{"arch": "dit", "input": "log_mel", "head_dim": 16, "inner_norm": false, "moe_every": 2, "expert_mlp_ratio": 1, "beta2": 0.999, "beta1": 0.9, "shampoo_beta": 0.95, "eps": 1e-08, "adamw_lr_other_params": 0.0013, "batch_size": 512, "final_lr_fraction": 0}
Rows from block 3 of a small spectrogram flow-matching model, named by matrix and row number. Rows with one number within an expert belong to one neuron, the router's apart. Each number is 50 + 12 x the weight over its row's rms, rounded and kept within 0 to 99. All counts start at 0. After the name is the row's rms in percent of the matrix's.
Before each expert's rows are labels from the 100 clips, of 14848 (inputs lightly noised), where the router gives the expert most weight on average: "responds to" is what is common among them. Only what is clearly more common there than usual is listed. The data: drum patterns on synthesised drum kits.
# router: router (model.blocks.3.mlp.router.weight, 32x192, trained with AdamW), inputs 0-191
# up: expert up (model.blocks.3.mlp.up, 32x192x192), inputs 0-191
# down: expert down (model.blocks.3.mlp.down, 32x192x192, transposed), outputs 0-191

# expert 7
responds to: rimshot; mains hum; tempo: 70 to 80 bpm
router.7 093:43 67 62 32 42 43 54 29 59 46 32 45 45 47 55 47 72 47 48 44 56 60 45 53 48 51 50 53 50 41 51 27 64 43 43 62 55 47 58 49 67 51 73 38 58 53 61 66 48 34 52 47 30 42 19 58 29 65 31 45 50 57 46 46 40 66 58 51 21 43 43 45 61 26 46 58 59 37 52 53 40 43 48 61 61 45 50 60 47 40 38 31 51 25 46 48 41 34 66 61 44 42 52 49 50 47 47 66 59 57 39 46 52 41 48 40 32 59 36 33 51 54 51 68 55 47 18 56 50 31 39 38 41 57 49 46 51 53 41 41 38 27 49 55 31 39 59 63 43 61 36 30 75 45 58 74 34 47 67 57 72 48 52 59 47 74 47 44 53 60 67 46 55 37 42 44 26 57 47 50 61 57 44 69 38 34 80 55 65 42 89 64
up.0 101:46 36 52 31 55 52 68 41 56 55 39 47 41 53 57 43 55 60 34 38 51 60 55 69 64 39 45 51 58 56 35 58 49 42 54 48 66 44 68 54 33 78 52 47 31 60 41 46 43 38 49 52 41 69 46 49 45 47 63 63 34 31 50 42 71 63 34 48 49 44 60 22 54 69 66 30 39 64 42 50 42 49 70 44 59 49 54 63 47 40 55 30 58 45 46 35 67 32 43 53 80 55 49 38 33 30 36 83 39 43 35 57 62 42 44 54 66 52 50 34 48 71 67 56 54 35 59 50 54 34 65 60 20 17 62 28 68 46 41 59 50 40 51 69 50 26 58 46 48 59 66 40 51 40 57 52 40 40 09 54 62 35 60 48 44 46 32 51 58 41 43 56 49 39 46 54 44 63 40 49 49 43 54 62 55 52 48 43 58 36 49 63
down.0 101:59 35 37 70 37 60 33 56 56 35 43 35 48 46 59 48 57 74 68 53 48 41 57 72 59 35 67 47 49 41 50 25 48 54 56 69 46 45 58 25 59 53 52 46 51 74 46 39 53 43 62 39 56 50 28 54 78 64 38 46 47 56 63 70 44 63 57 43 62 72 56 42 70 45 31 39 41 50 58 50 45 65 51 61 38 40 27 42 58 28 51 42 47 43 53 58 54 35 52 35 68 51 57 55 38 38 63 77 54 36 62 44 40 40 49 58 48 57 61 52 43 66 60 30 51 41 51 75 27 41 41 63 51 48 45 38 64 31 37 50 38 55 53 47 58 59 55 51 43 60 59 36 62 24 23 45 54 56 59 34 63 50 56 49 39 57 48 49 31 37 65 63 33 46 57 54 42 39 43 55 74 78 59 22 55 40 59 59 48 31 68 57

# expert 10
responds to: reverberation; text has "reverberant"; clipping; text has "clipped"
router.10 102:55 34 46 49 59 34 39 66 59 63 60 44 31 44 52 33 42 44 39 38 42 68 54 39 67 45 37 48 53 41 57 50 36 42 44 57 67 37 65 56 57 59 35 56 67 61 33 55 44 61 47 52 76 56 44 22 47 51 64 31 27 64 51 60 38 45 69 49 53 46 60 47 58 46 46 45 42 59 73 51 69 39 51 49 42 38 44 52 42 68 51 48 46 53 71 49 54 45 59 66 55 55 58 54 58 60 53 77 44 38 42 29 49 47 68 61 48 66 44 56 52 74 52 58 49 47 48 53 63 61 49 65 57 40 39 38 59 72 51 50 42 72 45 74 45 50 28 44 45 55 80 62 27 63 53 63 59 50 61 45 66 55 74 34 36 47 47 50 63 22 55 44 51 68 42 45 37 70 42 28 19 44 29 71 51 56 72 71 51 39 44 57
up.0 097:34 41 55 32 50 59 51 53 56 52 71 47 48 40 58 42 51 70 41 52 61 48 62 62 40 50 25 62 32 60 48 67 48 50 35 57 35 48 69 49 43 68 47 71 58 52 58 89 57 50 63 40 51 53 37 62 45 37 45 29 37 49 66 70 63 73 48 33 65 62 50 52 37 37 50 70 53 42 44 42 45 53 40 48 62 60 53 41 56 61 60 32 64 31 39 45 51 31 48 72 43 67 38 58 53 41 57 38 41 51 47 42 61 78 60 45 63 34 34 44 61 52 57 51 50 63 18 48 66 67 38 37 44 51 67 56 54 47 67 64 33 53 54 36 06 58 45 76 55 39 31 47 56 66 28 39 40 49 41 50 48 56 59 56 58 42 55 60 39 44 45 65 53 46 69 58 55 61 31 45 30 48 49 47 43 63 53 45 54 52 36 56
down.0 092:51 49 65 51 57 63 79 26 39 56 65 44 55 50 67 28 44 60 47 48 24 48 40 45 50 51 47 67 43 61 39 33 56 49 65 65 41 66 46 38 44 41 52 52 88 43 32 37 44 60 67 49 44 47 66 48 62 36 69 42 40 46 53 39 54 32 40 42 58 47 49 52 45 66 66 34 27 70 35 57 52 48 52 47 50 39 47 47 58 68 67 26 58 40 41 60 54 65 45 47 47 43 49 43 25 43 35 58 57 49 60 54 55 56 45 31 41 53 52 42 46 67 58 45 69 45 55 54 66 74 61 61 64 60 55 54 34 38 60 38 50 52 73 41 58 44 56 45 64 41 75 58 33 56 53 62 35 45 65 42 48 66 57 34 64 68 43 75 52 29 46 45 41 64 53 51 38 50 27 70 62 62 26 47 44 45 41 38 34 39 27 63

# expert 31
responds to: clap; reverberation; text has "reverberant"; cowbell
router.31 099:41 69 39 65 42 34 58 55 41 36 50 54 40 45 50 32 58 61 48 49 49 62 80 41 39 46 60 62 52 46 26 61 43 40 59 52 43 81 66 25 54 57 29 56 66 38 36 47 52 42 72 60 61 59 42 28 53 42 47 43 84 45 54 48 39 41 50 34 61 49 36 65 55 53 39 48 48 43 62 55 48 49 44 33 56 39 44 42 57 55 48 39 73 55 45 56 56 45 47 57 70 69 34 47 65 50 48 33 47 44 61 61 38 50 63 47 34 79 46 42 62 47 53 62 41 51 56 45 45 37 48 72 55 47 52 41 69 36 35 59 37 53 47 17 45 60 55 50 47 43 44 45 72 55 44 49 30 34 42 37 52 59 79 45 42 26 57 51 34 51 56 60 74 35 51 47 18 39 33 63 52 61 34 46 55 47 37 41 25 55 60 55
up.0 113:49 80 32 56 66 31 62 49 30 43 59 38 60 54 52 53 67 71 69 47 52 48 42 51 37 52 56 61 46 24 65 52 57 48 34 46 51 45 67 51 47 44 43 44 56 52 61 71 66 37 64 67 59 53 33 34 29 61 55 60 55 46 48 67 56 44 44 56 48 49 32 39 48 40 51 56 66 53 66 42 40 44 50 72 62 59 33 42 30 69 41 53 34 73 62 74 50 58 44 40 54 57 26 42 54 62 57 26 56 47 36 49 62 49 54 58 44 54 45 29 47 49 49 27 51 38 55 53 42 57 36 68 41 27 36 44 55 56 51 67 63 29 47 55 70 39 32 55 60 47 44 34 52 57 43 64 39 54 50 46 46 64 52 44 65 41 58 51 23 44 49 51 68 44 66 44 19 73 40 31 35 57 45 69 53 51 22 34 32 52 59 43
down.0 093:37 63 47 43 62 65 38 68 70 44 55 57 53 42 57 31 62 64 67 52 65 41 59 77 23 52 58 53 36 55 43 51 50 36 35 44 69 43 42 56 53 70 40 85 46 61 51 40 65 41 73 51 24 61 49 38 43 63 46 63 44 62 40 68 58 55 49 63 39 55 35 61 63 49 55 47 35 49 73 31 63 55 51 39 72 64 42 37 63 51 41 45 65 46 60 41 69 44 42 78 67 47 55 60 57 43 50 53 48 57 68 47 55 50 33 59 66 72 49 57 50 69 51 63 70 50 63 49 58 49 40 72 39 44 47 55 58 60 61 50 73 55 35 64 56 21 47 44 49 26 47 48 38 48 63 65 28 49 44 57 49 61 45 41 44 51 60 28 44 34 38 62 29 44 43 48 51 40 39 52 58 52 61 55 52 57 57 54 36 56 32 72

# expert 17
responds to: reverberation; text has "room"; text has "reverberant"; rimshot
router.17 088:39 54 59 43 67 46 41 50 53 41 73 50 52 40 36 51 49 51 44 60 48 62 53 64 48 57 35 49 49 74 29 53 62 22 51 58 45 64 62 51 12 50 52 56 37 50 49 34 47 45 41 60 37 61 38 37 52 48 40 78 47 65 47 57 47 31 62 46 46 42 43 50 53 36 27 59 64 39 56 58 55 57 54 56 49 55 55 18 57 55 25 50 43 45 46 39 24 40 69 59 44 61 44 70 63 46 58 24 55 60 44 82 61 68 37 55 39 30 36 51 66 28 44 47 58 56 50 35 44 58 24 70 46 57 55 48 60 53 35 58 58 54 37 63 17 54 52 46 51 66 48 58 49 35 47 56 55 66 74 48 46 57 49 50 38 53 59 45 50 21 59 36 54 61 41 45 44 40 52 64 23 56 55 67 49 41 47 58 25 39 48 43
up.3 100:49 65 74 55 51 55 54 63 21 24 37 69 65 54 55 63 44 41 42 58 27 53 53 55 41 60 56 59 55 32 70 54 50 37 23 31 55 59 55 56 50 47 60 46 44 51 64 46 47 44 20 54 47 53 26 62 30 64 47 67 40 59 65 50 40 49 40 65 56 51 53 60 37 36 41 39 59 23 59 42 50 42 55 58 56 58 54 42 51 38 35 37 49 45 51 41 52 52 27 71 49 32 27 50 70 48 44 49 57 40 24 51 18 41 46 56 57 32 60 47 59 36 50 55 50 53 36 59 48 46 28 74 38 43 50 66 48 40 33 65 63 61 50 54 58 36 51 47 51 36 62 40 58 43 44 46 59 73 49 65 40 40 22 43 51 36 43 58 54 39 43 31 64 56 75 40 55 42 53 54 57 58 58 67 40 78 39 34 58 53 52 55
down.3 102:52 50 69 51 41 75 56 59 56 49 50 56 36 49 57 48 49 77 59 39 43 36 26 47 33 42 46 43 53 54 58 59 42 52 63 64 57 44 43 44 35 41 38 47 51 62 52 63 44 73 50 37 69 58 56 63 70 43 66 35 48 58 52 39 18 65 51 70 44 69 38 26 52 59 50 35 41 53 58 41 33 62 43 56 53 62 47 36 43 65 26 38 32 65 44 56 49 53 54 39 37 48 63 47 55 65 68 41 21 28 71 47 52 39 42 42 38 59 42 62 28 33 48 25 69 63 58 42 41 38 57 42 30 41 53 29 24 50 43 47 38 48 57 46 55 38 35 64 65 29 63 62 56 58 41 47 37 58 45 51 32 49 49 42 60 61 47 56 70 46 52 61 33 41 55 52 37 63 65 52 45 68 43 42 33 68 56 51 48 53 74 66

# expert 14
responds to: ride cymbal; muffled (low-pass); pink noise
router.14 103:64 46 49 52 49 38 46 46 54 62 52 59 41 54 40 57 67 28 42 39 47 45 58 23 47 57 44 52 41 51 61 30 51 52 39 59 28 56 75 54 56 60 22 65 62 35 34 64 37 45 36 67 80 61 42 56 58 54 49 39 70 46 52 38 52 39 51 52 48 44 41 35 54 50 65 31 58 62 51 51 43 60 63 40 38 34 58 68 51 31 28 40 36 43 50 36 52 37 29 44 33 53 52 32 55 40 59 35 43 56 37 52 39 43 35 54 48 30 67 60 39 59 49 87 53 31 48 78 54 65 51 58 70 55 58 61 79 47 49 44 77 58 55 70 53 38 52 55 62 55 54 45 59 39 52 33 53 41 58 34 46 35 38 67 52 47 50 51 36 58 43 56 64 59 44 66 41 40 57 76 38 47 62 39 56 39 61 70 27 64 46 54
up.0 096:58 63 61 58 65 55 58 51 46 37 54 51 65 36 40 75 53 54 50 52 41 36 67 41 45 62 52 54 63 49 62 57 29 23 30 57 59 60 44 58 37 51 48 38 70 74 61 64 52 49 47 37 57 45 40 43 29 20 57 56 77 44 41 41 52 39 36 51 42 50 55 55 52 53 61 43 57 46 59 56 34 49 37 41 50 32 45 47 53 37 81 48 43 55 49 39 47 59 58 46 42 62 30 66 21 39 44 51 62 45 43 61 36 48 58 49 39 46 34 63 68 78 42 57 41 43 41 26 51 50 62 35 69 47 62 56 65 45 14 46 52 58 49 45 63 46 61 31 49 52 40 48 39 68 39 74 58 50 37 65 46 19 61 46 48 57 58 46 46 70 39 47 42 36 41 56 60 46 58 47 63 51 29 69 24 42 28 40 41 48 45 35
down.0 103:44 49 40 53 55 60 43 24 53 48 51 27 60 54 58 53 55 66 46 42 26 36 49 25 20 47 53 62 66 58 38 43 43 26 34 23 39 33 59 34 44 38 81 59 61 39 48 51 66 27 51 38 31 63 55 38 52 65 50 33 53 59 54 49 54 55 55 55 65 27 61 56 34 24 44 56 37 70 38 51 36 66 73 52 33 39 57 50 54 55 58 53 40 46 50 37 64 57 31 51 40 58 63 41 56 53 50 58 64 41 46 59 50 53 56 57 58 42 58 35 45 52 64 50 35 50 38 40 63 50 44 35 49 31 70 53 43 50 67 69 43 44 32 67 51 50 53 27 53 62 43 44 54 53 57 22 51 47 41 54 28 57 66 41 65 38 53 53 54 41 76 39 54 32 68 56 58 48 60 72 52 44 49 37 36 48 51 52 45 66 35 30

# expert 5
responds to: thin (high-pass); bossa nova
router.5 097:39 53 33 36 60 45 46 63 30 51 35 41 41 66 53 59 48 52 68 50 44 36 37 44 83 58 71 59 57 63 39 27 59 51 32 60 63 39 54 54 30 31 58 45 46 41 54 67 47 65 64 50 36 64 47 68 47 55 37 59 39 52 43 42 56 41 52 51 59 67 59 45 40 41 62 50 50 69 59 35 41 69 54 53 41 56 42 61 48 68 50 43 69 46 56 51 61 43 48 48 51 45 70 49 37 46 51 40 55 28 46 59 46 53 54 41 35 38 35 48 54 39 68 42 59 39 47 33 32 39 78 67 33 43 39 46 53 53 23 37 42 39 46 45 65 49 56 70 38 49 32 81 43 77 55 66 49 46 53 47 51 50 39 30 64 38 56 57 42 41 52 69 53 56 65 62 69 45 41 61 84 29 60 50 34 80 45 46 49 35 62 41
up.0 107:61 58 57 43 83 27 40 54 39 52 35 47 37 42 67 55 65 43 55 42 61 53 51 58 60 67 48 48 48 43 33 45 49 56 35 69 67 66 49 47 54 66 50 56 37 62 56 72 48 55 42 41 47 51 60 58 44 50 45 68 48 60 41 18 61 49 42 71 60 61 57 67 54 69 61 54 35 52 50 69 68 53 52 27 56 42 38 37 29 50 85 51 40 36 58 61 52 51 62 43 43 59 67 46 52 40 43 55 73 54 42 51 12 51 66 56 50 62 50 31 32 41 62 64 44 58 62 40 36 48 71 46 42 73 69 58 47 36 43 57 35 57 41 47 62 68 53 49 49 41 53 65 43 49 65 44 52 57 60 43 84 58 56 44 43 66 48 53 53 40 43 30 52 49 24 38 47 43 31 43 55 39 53 61 44 43 60 54 58 60 21 55
down.0 108:39 55 39 48 55 62 51 28 56 58 50 57 44 47 68 45 58 70 57 66 61 56 66 29 61 44 53 46 53 73 54 48 50 62 37 52 66 56 60 78 44 60 53 54 54 61 48 47 62 49 84 59 64 30 60 53 44 64 65 56 79 45 42 57 26 51 49 40 66 45 46 61 54 52 31 39 53 15 58 60 34 59 59 45 50 58 38 61 70 72 67 46 43 26 42 53 75 63 55 69 71 43 63 80 33 67 41 43 66 57 54 48 35 41 43 38 58 59 57 55 46 54 60 50 33 39 66 39 57 51 51 49 63 62 48 67 61 51 51 47 53 43 45 62 53 50 38 34 50 30 33 63 53 60 82 48 67 42 35 50 67 64 47 40 51 55 53 41 51 43 50 60 31 36 36 51 40 49 42 57 71 67 47 43 38 70 47 52 62 40 45 44

# expert 18
responds to: clap; muffled (low-pass); half-time
router.18 096:53 51 50 53 45 47 34 33 64 32 64 59 52 39 65 41 64 43 42 42 50 45 28 51 24 53 45 61 56 61 47 48 48 62 37 56 44 37 44 50 34 48 66 49 76 55 61 47 41 47 46 43 55 38 51 50 37 41 55 53 54 19 56 40 90 55 36 66 27 57 60 48 78 45 30 34 37 50 35 45 41 59 68 46 62 41 56 51 59 22 46 84 48 39 69 60 44 42 52 59 44 60 50 66 59 59 12 54 52 57 63 49 55 59 43 40 69 38 52 41 49 46 64 36 67 55 36 65 48 69 58 54 40 44 41 50 64 55 24 30 58 27 56 55 56 46 60 56 75 37 37 58 31 50 71 57 41 57 46 42 50 48 41 34 48 55 46 52 47 34 50 54 40 58 40 35 60 55 56 36 58 45 61 51 26 43 57 37 42 36 56 40
up.0 109:46 36 47 35 39 37 70 71 71 44 29 66 38 54 43 35 41 38 47 59 58 53 56 39 53 53 52 68 57 58 56 52 38 59 53 54 49 61 44 70 36 32 51 44 50 41 59 62 56 27 28 47 39 59 37 49 50 39 33 51 53 39 37 60 57 64 46 59 66 58 68 72 70 52 41 42 47 56 64 38 58 58 37 46 52 77 52 75 58 60 36 57 54 54 43 82 41 71 53 36 64 46 55 80 66 55 45 43 46 73 47 59 43 51 41 57 21 39 65 36 69 41 51 51 65 50 68 51 48 70 56 63 44 51 43 66 30 62 68 34 38 60 49 62 46 48 48 44 61 31 48 48 43 49 35 48 49 56 56 38 49 60 51 42 59 51 47 44 40 41 34 33 48 47 48 46 54 63 44 31 36 67 42 53 66 37 53 35 41 23 73 75
down.0 099:29 54 43 57 48 58 68 63 47 39 42 58 62 44 38 40 54 62 36 42 49 46 54 43 41 55 44 62 58 58 62 77 48 43 50 34 49 29 48 49 42 58 46 66 23 54 63 49 51 45 49 68 45 38 49 56 60 43 32 49 27 44 47 64 36 35 40 66 57 57 41 33 44 45 73 50 64 34 59 40 56 50 48 52 50 40 55 54 50 38 39 61 51 51 38 54 63 39 27 67 57 46 51 45 39 56 49 56 28 72 64 62 52 62 62 52 55 63 87 81 44 61 43 36 50 69 44 66 48 56 58 42 51 56 55 38 47 28 28 48 64 49 59 47 28 51 38 57 57 36 53 40 58 45 72 49 29 76 34 44 72 53 52 74 40 58 53 39 41 48 41 27 55 44 60 59 63 48 46 41 26 49 47 45 53 59 54 26 62 17 25 57

# expert 3
responds to: rimshot; closed hi-hat; bossa nova
router.3 105:72 44 32 68 37 42 41 56 56 48 83 37 40 53 13 52 34 45 62 47 65 42 53 40 48 65 58 59 41 51 48 45 61 53 45 48 33 58 59 68 42 27 58 67 44 62 44 59 50 37 44 61 43 22 38 59 53 79 63 75 46 36 42 43 38 41 45 48 57 43 50 77 41 44 54 63 34 31 47 56 44 52 34 57 56 48 57 51 55 49 39 60 37 54 58 43 58 62 38 53 56 38 47 64 53 49 42 58 42 55 71 42 37 38 38 62 57 44 68 52 39 39 31 63 17 49 47 54 50 59 45 33 58 60 54 52 37 58 43 62 47 73 65 45 66 51 65 44 72 55 46 42 55 30 37 37 40 50 46 37 63 48 21 48 50 51 32 48 52 56 30 60 62 37 52 56 26 52 58 50 57 49 40 42 57 80 61 35 68 34 45 40
up.0 087:53 40 32 56 77 48 55 34 27 50 54 44 52 47 65 42 38 32 53 36 56 39 27 51 55 72 57 56 51 56 49 64 50 49 41 22 52 41 36 58 55 59 40 41 74 44 34 63 56 49 51 34 46 83 59 59 42 41 48 40 41 69 54 46 45 48 61 29 48 69 63 59 40 67 44 46 65 61 60 44 73 57 54 34 66 79 61 46 67 34 33 44 53 66 29 38 58 36 51 62 61 63 62 38 39 57 46 64 64 54 61 43 49 48 38 51 58 49 59 25 32 50 47 57 48 49 46 65 33 37 43 55 50 43 51 42 54 36 53 56 62 42 48 56 64 52 49 40 52 50 46 49 56 47 70 44 64 62 33 40 50 47 38 50 59 75 33 48 45 56 07 64 68 60 58 34 62 56 32 71 56 47 56 47 50 49 58 46 61 40 57 17
down.0 102:50 63 56 71 72 59 59 45 35 52 22 23 40 39 53 47 45 49 47 62 58 63 43 35 62 41 77 38 51 48 56 30 59 53 57 42 65 34 52 62 69 57 29 41 63 67 56 44 46 56 68 60 53 55 39 48 50 46 43 70 46 46 59 59 38 29 52 68 29 52 52 42 40 57 48 59 54 54 45 35 46 35 35 58 41 36 53 48 76 74 37 29 55 60 59 58 31 64 35 53 38 35 48 38 50 59 46 54 55 67 45 29 72 48 40 41 58 23 27 58 53 50 23 54 36 67 63 63 54 41 45 52 42 47 61 44 44 52 27 67 63 38 71 39 47 47 35 59 64 41 54 40 46 27 29 48 47 49 35 28 45 30 48 60 59 41 47 53 57 50 33 66 47 53 31 42 58 36 51 48 58 42 48 60 44 30 48 39 44 51 37 39